config.toml
encoder_arch = "vit"
encoder_fused_qkv = true
encoder_qk_norm = false
encoder_parallel_block = false
encoder_patch_size = [8, 8]
encoder_width = 320
decoder_norm = "groupnorm"
decoder_activation = "relu"
decoder_block = "basic"
decoder_upsampling = "transposed_conv"
targets = "nearness"
residual_init = "none"
beta1 = 0.9
batch_size = 128
weight_decay = 0.2
Rows from block 2 of the encoder of a small model that predicts nearness at each pixel, named by matrix and row number. Rows with one number belong to one neuron. Each number is 128 + 24 x the weight over its row's rms, rounded and kept within 0 to 255. All counts start at 0.
After each neuron's rows are labels from the 100 images, of 14976, where the neuron reaches its highest value: "strongest on" is what is common among them. Only what is clearly more common there than usual is listed. The data: rendered dice on a table. In brackets: how many of the 100, against the usual share in percent.
# fc1: MLP up (encoder.blocks.2.mlp.fc1.weight, 1280x320), inputs 256-319
# fc2: MLP down (encoder.blocks.2.mlp.fc2.weight, 320x1280, transposed), outputs 256-319

fc1.422 [117 130 124 134 105 133 188 115 131 132 127 148 167 180 149  95 148 146 147 125 107 159 120 119 153 115 121 118 187 156 109 104  90 146  88 118 113 156 141 137 140  89  73 134 139 167 115 156  86 130 114 187 127 106 116  99 118 142 123 126 131  78 131 115]
fc2.422 [179 155 167 161 121 127 117  98 140  99 132  99 124 138 161 134 126 113 153 117 129  96  98 126 116 134 138 140 133 121 115 128 159 136  88 119 120 128 111 150 139 142 155 132 168  98 148 106 103 125 126 100 136 148 136 100 162 150 162 123 124 142 166 136]
strongest on: one on top (87 vs 30.1)

fc1.232 [103  96 149  96 163 172 120 112 114 118 148 128 161 139 147  96 118 133 125 117 129 108 121 131 137 118 146 133 119 135  97 109 102 135 122 109 193 121 142 153 139  96 122 143 173 144 132 155 148 115 132 183 108 157  99 124  91 164 117 159 143  97 137 117]
fc2.232 [188 132 142 142  94  98 145  95  73 117 110 140 119 142 132 138 120 149 118 135 121 136 133  75 154 103 115 119 128 135 131 112 101 119 111 139 121 111 140 138 100 149 152 127 147 114 126 153 115 127 166  94 156 115 129 107 130 155 145 152  96 113 132 109]
strongest on: dice: three (64 vs 33.6); grey die (35 vs 15.8)

fc1.666 [112 105 128 107 146 130 151 112 138 141 136 122 162 139 130 146 129 137 138 106 137 120 136 135 132 130 156 141 146 158 138 125 123 149 117 117 173 129 160 159 171 106 111 135 158 149 141 150  93 125 129 139 141 100 143 142 140 117 125 150 133 102 131 133]
fc2.666 [135 118 129 121 117 140 136 148 113 135  91 160 136 125 131 121 120 126  97 149 124 132 138 101 130 148  95 100  94 134 121 158 138 123 168 112 148 124 129 111 102 158 123 114 103 117 124 116 157 140 170 119 126 140 140 135 107 120 120 161 123 116 151 217]
strongest on: yellow die (36 vs 15.8)

fc1.439 [117 106 127 133 125 128 131 106 106  82 155 155 141 160 126  79 116 126 121 118 168 104 123 153 108 117 141 102 158 118 107 120 117 112 119 106 166 143 166 169 127 118 114 109 121  87 168 130 128  80 130 123 124 169  99 124 157 142 138 129 129  90 121 110]
fc2.439 [177 142 145 152 102 157 131 155  66 113  92 156 142 128 157 119 122 126 107 158 143 154 131 105 140 121 100  98 108 110 108 129  86 102 122 147 141 102 121 135  96 133 134 116 135 118 112 143 142 126 167 129 119 130  97 132 118 168 121 154 147 101 139  98]
strongest on: dice: three (73 vs 33.6)

fc1.173 [ 92  93 135 108 122 114 135 149 158 144 128 131 132 120  94 104 162 206 153 141 145 138  93 127 141 111 161 147 138 126 109 112 165 132 121 177 132 120 148 146 105 111  91 130 104 128 147 132 109 150 107 140 134 129 143 125 125 133 158 121 140 131 119 119]
fc2.173 [163 172 156 129 147 123 109 167 103 111  96 104 110 101 147 115  99 141 126 140 129 107 139 125 112 118 100 110 131 116 101 132 131 104 116 114 116 129 133 109  93 147 137 119 112  78 161 145 159 137 135  85 117 124 121 112 108 114 141 143 125 154 130  65]
strongest on: dice: three (60 vs 33.6)

fc1.19 [100 109 123 112 122 145 127 160 183 123 157 108 136 160  77 111 171 134 107  99 157 108  91 146 113 114 155 141 139 105 123 113 146 121 101 139 151 136 148 130 123 111 160 126 108 139 149 125 162 155 116 151 161 130 133 114 148 124 163 123 147 137 117 102]
fc2.19 [160 152 138  98 125 129  79 143 133 128 123 107 138 124 177 121 156 142 125 102 109 149 143 133 149 134 109 125 118 121  80 116 144 110 137 129 126 157 136  98  97 134 119 120 149 137 146 107 137 163 135  94 144 124 112 133 118 150 179 119 117 152 124  95]
strongest on: one on top (65 vs 30.1); dice: three (61 vs 33.6)

fc1.267 [110  95 114  97 138 167 148 138 119 119 151 163 163 133 121 142 128 121 138 141 125 116 123 135 156 113 148 142 145 150 126  96 117 135 107 128 160 158 163 148 157  95 115 121 140 167 149 152 103 115 107 175 127 123 152 116 127 111  91 164 125  86 123 130]
fc2.267 [157 120 144 120 125 109 145 160 126 153  78 146 161 147 143 133 147 129  96 150 117 129 131  84 173 150 100  73  70 151 124 160 145 126 153 137 160 147 111 117  83 138 120 129 105 121 145  82 147 160 176 114 119 121 136 142 103 145 132 209 110 123 144 195]
strongest on: dice: three (65 vs 33.6)

fc1.128 [101 104 122 128 129 107 160 104 143 157 135 126 165 165 127 140 134 111 164 116 130 131 138 130 152 127 145 158 145 160 160 124 128 140 118 123 167 139 177 150 186 104  91 124 137 147 152 137 107 127 108 158 129  81 148 113 134 123 125 134 123 102 137 139]
fc2.128 [138 124 138 123 117 132 131 134 115 134 113 143 132 122 132 139 122 147 106 142 118 128 139  96 145 154 114 111  96 133 129 141 141 117 143 115 138 126 120 106  99 143 129 128 117 120 130  96 148 129 161 121 144 139 136 144 106 140 123 142  96 125 148 230]
strongest on: yellow die (34 vs 15.8)

fc1.519 [111  98 120 113 118 140 167  71 148 119 167 113 159 140 122 126 146 120 148 118 148  96 108 144 134  89 141 121 125 128 133  96  70 144 129  81 145 121 135 167 166 109 120 105 151 135 153 156 120  75 119 139 134 152  86 119 159 150 105 139 143 105 100 107]
fc2.519 [172 149 145 118  90 166 152 113 116 137  97 138  96 153 161 132  93 114 136 114 132  93 120 115  96 142  74 114 125 129 118 124 116 130 133  87 138 116 100 118 140 186 182  81 140 117 114 147 108 114 125  87 129 171  94 137 149 122 116 109 142 146 167 136]
strongest on: dice: three (66 vs 33.6)

fc1.592 [113 129 124 104  64 133 176 125 128 156 131 165 172 152 108 145 147 175 147 128 125 125 156 109 154 105 140 130 154 134 128 117 133 142 111 124 139 103 140 135 145 123  99 109 126 121 167 176 101 139 133 138 149 122 118 119 130 147 126 142 144  88 133 112]
fc2.592 [163 164 118 121 133 116 128 141 100 154 105 108 133 133 167 116 142  85 154 150 125 142 141  68 119 183 112 158 100 128 134 116 124 171 122 114 121 172 125  97 138 148 171 128 112 135 107 137 150 137  79 121  98  67 137  86  85 133 139  97 100 168 137 176]
strongest on: dice: three (63 vs 33.6)

fc1.136 [128 153 117 151 105 112 193 127 108  91 105 148 141 163 165  87 135 139 121 155 121 116 153 118 122 101 117 119 180 149  74 150  74 117  96 123 139 103 140 117 123 109 113 143 101 122 114 121  92 123 144 179 108 100  83  87 125 135 112 116 103 102  89 107]
fc2.136 [134 148 137 135 147 130 126 154 130 110 134 145 131 119 129 124 150 128 122 125 114 156 140 110 135 169 128 159 151 138 134 151 150 134  57 142 130 133 123 113 103 137 120 113 135 165 147 131 132 137 139 124 157 127 176 111 114 100 172 138 122 141 156 145]
strongest on: yellow die (38 vs 15.8)

fc1.641 [118  95 132 120 129 108 123 126 138 114 134 127 122 100 113 150 162 137 146  92 133 136 155 137  92 119 157 150 136 133 137 103 117 171 145 113 106  82 187 140 158 139 118 123 124 117 112 176 117  95 123  85 126 141 151 146 154 117 168 141 112 155  94 130]
fc2.641 [ 92 101 125 130 108 109 115 150 107 134 119 132 121 115 114  91 167 133 134 167 141 152 127 112  71 169 104 134 102 107 125 128 133 117 163 164 122 152 172 126 102 141 110 108  95 145 136 130 178 122 139 122 105 128 170 135 115 122 123 131 142 115 143 148]
strongest on: dice: three (62 vs 33.6)

fc1.601 [145 145 150 114 107 129 167 126 102 120 116 156 163 148 160  87 124 161 128 128 119 105 147 107 135 117 120 136 179 153  78 109 118 142  85 106 113 152 151 143 129 100  90 103 117 122 163 142 101 143 144 163 118 119  93  77 108 137 129 127 136 119 108 122]
fc2.601 [143 128 122 152 124 137  97 147 134 106 118 105 101 138 133 120 133 111 121 130 106  89 119 123 132 181 112 136 130 148 138 146 182 119 139 130 117 146 114  91  91 139 144 137 125 111 101  95 115 116 138  83 120 125 165 131 133  94 124 125  81 118 151  96]
strongest on: yellow die (36 vs 15.8)

fc1.311 [116 130 155 110 147 128 114 116 132 126 141 134 157 159 121 125 134 120 146 120 139 135 122 143 134 120 132 122 181 116 137 130 134 146  96 109 136 166 180 176 158 106 101  90 130 109 170  96 152 145 140 143 144 132 119 111 118 188 139 118 151 107 153  97]
fc2.311 [160 121  99  94 104 167 143 105 126 121 114 166 123 135 141 137  94 120 126 143 144  81 149 135 127 111 100 125 121 114 135 116  91 143 163 141 149 109 146 122 138 155  82 109 146 112 117 150 100 129 125  83 136 132  81 164 156 141 155 123 138 101 146  87]
strongest on: black die (36 vs 15.9)

fc1.650 [109 106 136 110 125 113 161 103 128 157 138 124 151 134 126 159 114 127 150 130 127 125 137 125 159 117 141 133 127 154 152 120 121 148 119 115 154 118 160 151 201 115 112 125 157 163 161 150 113 134 127 160 135  89 123 121 122 118 110 153 137 105 124 137]
fc2.650 [134 125 117 124 128 131 123 137 108 131 108 143 139 113 129 123 124 144 110 150 101 150 129 111 140 154 120 128 115 145 132 136 146 125 138 130 155 138 114 110 101 144 134 124 106 114 122 101 141 132 157 117 146 132 141 130 106 133 127 131  94 116 133 226]
strongest on: yellow die (39 vs 15.8)

fc1.24 [137 142  84 100 118 152 141 103 113 144 133 132 152  98 148 142 124 146 158 158 139  70 146 125 145 116 132 143 112 109 117  63 130 138 147 106 187 131 159 126 167 121 126 105  96 111 150 131 130 130 115 110 105 122  78 100  96 137 114 125  97 146 101 123]
fc2.24 [119 118 142 139 126  96 127 140 119 133 110 119 119 100 117  88 105 154 107 105 155 145 117 118  99 108 120 134 118 124 144 126 103 135 137 151 125  97 127  90 100 144 171 117 116 156 184 140 155 110 155  85 134 146 117 153 127 109 163 117 155 159 115  83]
strongest on: dice: three (70 vs 33.6)

fc1.498 [ 93 110 147 111 162 140  96 128 122 106 173 110 136 140 103  94 139 167 138 133 153  82  85 138 112 114 173 125 144 117 105 117 147 124 111 111 138 148 148 166 119  88 129 129 117 113 144 118 142 119 132 170 139 134 120 133 111 149 118 148 113 103 138 109]
fc2.498 [154 149 150 108 101 132 127 140  96 134  94 140 122 154 139 115 100 138 116 147 115 127 125  95 149 120  87 142 118 137 117 122 127 107 119 140 140 140 131  96  78 156 135 117  98 130 152 138 149 168 154 109 109 107 109 122 111 127 131 110 118 132 145  54]
strongest on: black die (36 vs 15.9)

fc1.56 [135 127 149 103 131 120 123 113 134 154 117 119 190 138 150 141 109 131 154 121 118 132 155 114 137 123 157 143 127 171 153 112 140 175 107  89 136 118 158 141 148 116 118 132 155 122 158 129  99 136 153 100 145 109 138 101 120 119 135 153  99 143 144 127]
fc2.56 [141 131 152 110 113 134 140 160 164 161 113 155 126 145 156 150 123  91 129 118 110  95 178 106 135 157  83  92 125 145 140 152 153 137 141 106 124  95 121 116 122 189 110 112  98  92 121 118 111 161 147  91 132 102 124 125 132 120 116 157 152 142 194 138]
strongest on: red die (37 vs 15.8)

fc1.583 [107 121 105  92 138  93 124 110 138 133 155 133 119 119  61 169 139  83 117 141 152  81  79 156 123  84 141 137 130  99 169 104 123 155 119 113 170  82 131 140 182 148 133 119 133  87 112 144 152 135 108 109 124  88 146 112 122 153 131 140 144 117 132 110]
fc2.583 [135 140 138 134 155 151  96 144 153 142 115 128 141 120 161 120  80 109 125  95 110 158 114 138 112 168 126 142 117 128 138 138 163 115 131  87 151 144 103 100 100 121 145 152 166 130 110  90  80 105 160  94 159 123 173 123 111 124 121 128 109 111 182  81]
strongest on: black die (35 vs 15.9)

fc1.707 [125 122 132  98 112 124 142  99 147 139 144 122 149 150 119 148 127 103 138  99 164  99 129 154 145  84 142 148 136 127 142 120 112 158 115  73 141 113 173 167 204  96 126 105 154 110 151 128 134 115 130 135 145 100 108  98 125 182 140 117 128 138 140  98]
fc2.707 [155 130 126 130 120  99 117 141 172 122 113 113 118 142 105 118 137 100 128 115 142 111 101 136 105  96 147  97 136 108 156 119 113 181 126 138 124  97 119 141 151 176 170 127 139 104 125 173 125 129  99  85 104 124 104 118 172 135 157 132 123 149 146  98]
strongest on: dice: three (61 vs 33.6)

fc1.639 [ 90  89 116 119 154 132 152 105 129 134 140 129 147 152 144 143 135 128 139 121 122 136 137 133 147 140 142 133 146 158 128  91 128 142 125 135 155 139 186 129 161  98  95 153 128 155 129 132 111 114  90 174 120  97 183 121 144 109 110 140 102  92 132 139]
fc2.639 [143 128 145 133 113 110 149 146 130 134 102 130 124 123 106 139 119 148  85 147 121 137 127  94 138 121 125  73  81 131 120 149 123 109 151 129 142 111 116 128  96 148 155 124 139 120 137 124 168 142 186 128 137 148 132 148 115 155 120 178 114 126 135 216]
strongest on: dice: three (63 vs 33.6)

fc1.612 [121 136 150 120 137 131 142 149 132  98 133 152 134 152 121  91 196 135 145 137 121 110  90 145 127 108 154 140 157 155  82 135 127 135  91 148 110 113 111 166 114 114 102 113  96  93 109 111 104 127 131 164 124 127 114 128 144 147 168 155 129 105 115 104]
fc2.612 [167 116 124 122  93  87 126 161 132 158 110 138 113 136 118 152 122 117  93 115 115 131  95 125 146 102  99 101 137 125 155 132 157 125 140 115  81 132 139 107 121 154 160  83 142 121 142 134 115 119 118  71 157 102 138 136 135 127 138 107 117 144 170  95]
strongest on: teal die (43 vs 16.1)

fc1.100 [157 114 103 117  95 132 148  90 110 129 124 168 171 103 150 157 146 107 146 143 117 105 151 137 162  84 109 141 146 142 144 100  86 131 135 117 131 108 143 157 163 114  93 121 151 118 107 138  87 111 151  91 111 120  89 129 160 174 142 121 138  99 107 115]
fc2.100 [139 144 149 133 125 135  94 119 151 161 117  71 145 129  93 114 150 133 102 121 123 136  73 140 156 115 125 123 102 114 145  96 150  83 145 134 121 148 131 112 146 116 155 109 134 143 143 116 151 176 137 129 114  81  98  92  91 118  96 134 110 125  97 100]
strongest on: six on top (71 vs 29.6); white die (35 vs 15.6); pink die (34 vs 15.7); yellow die (34 vs 15.8)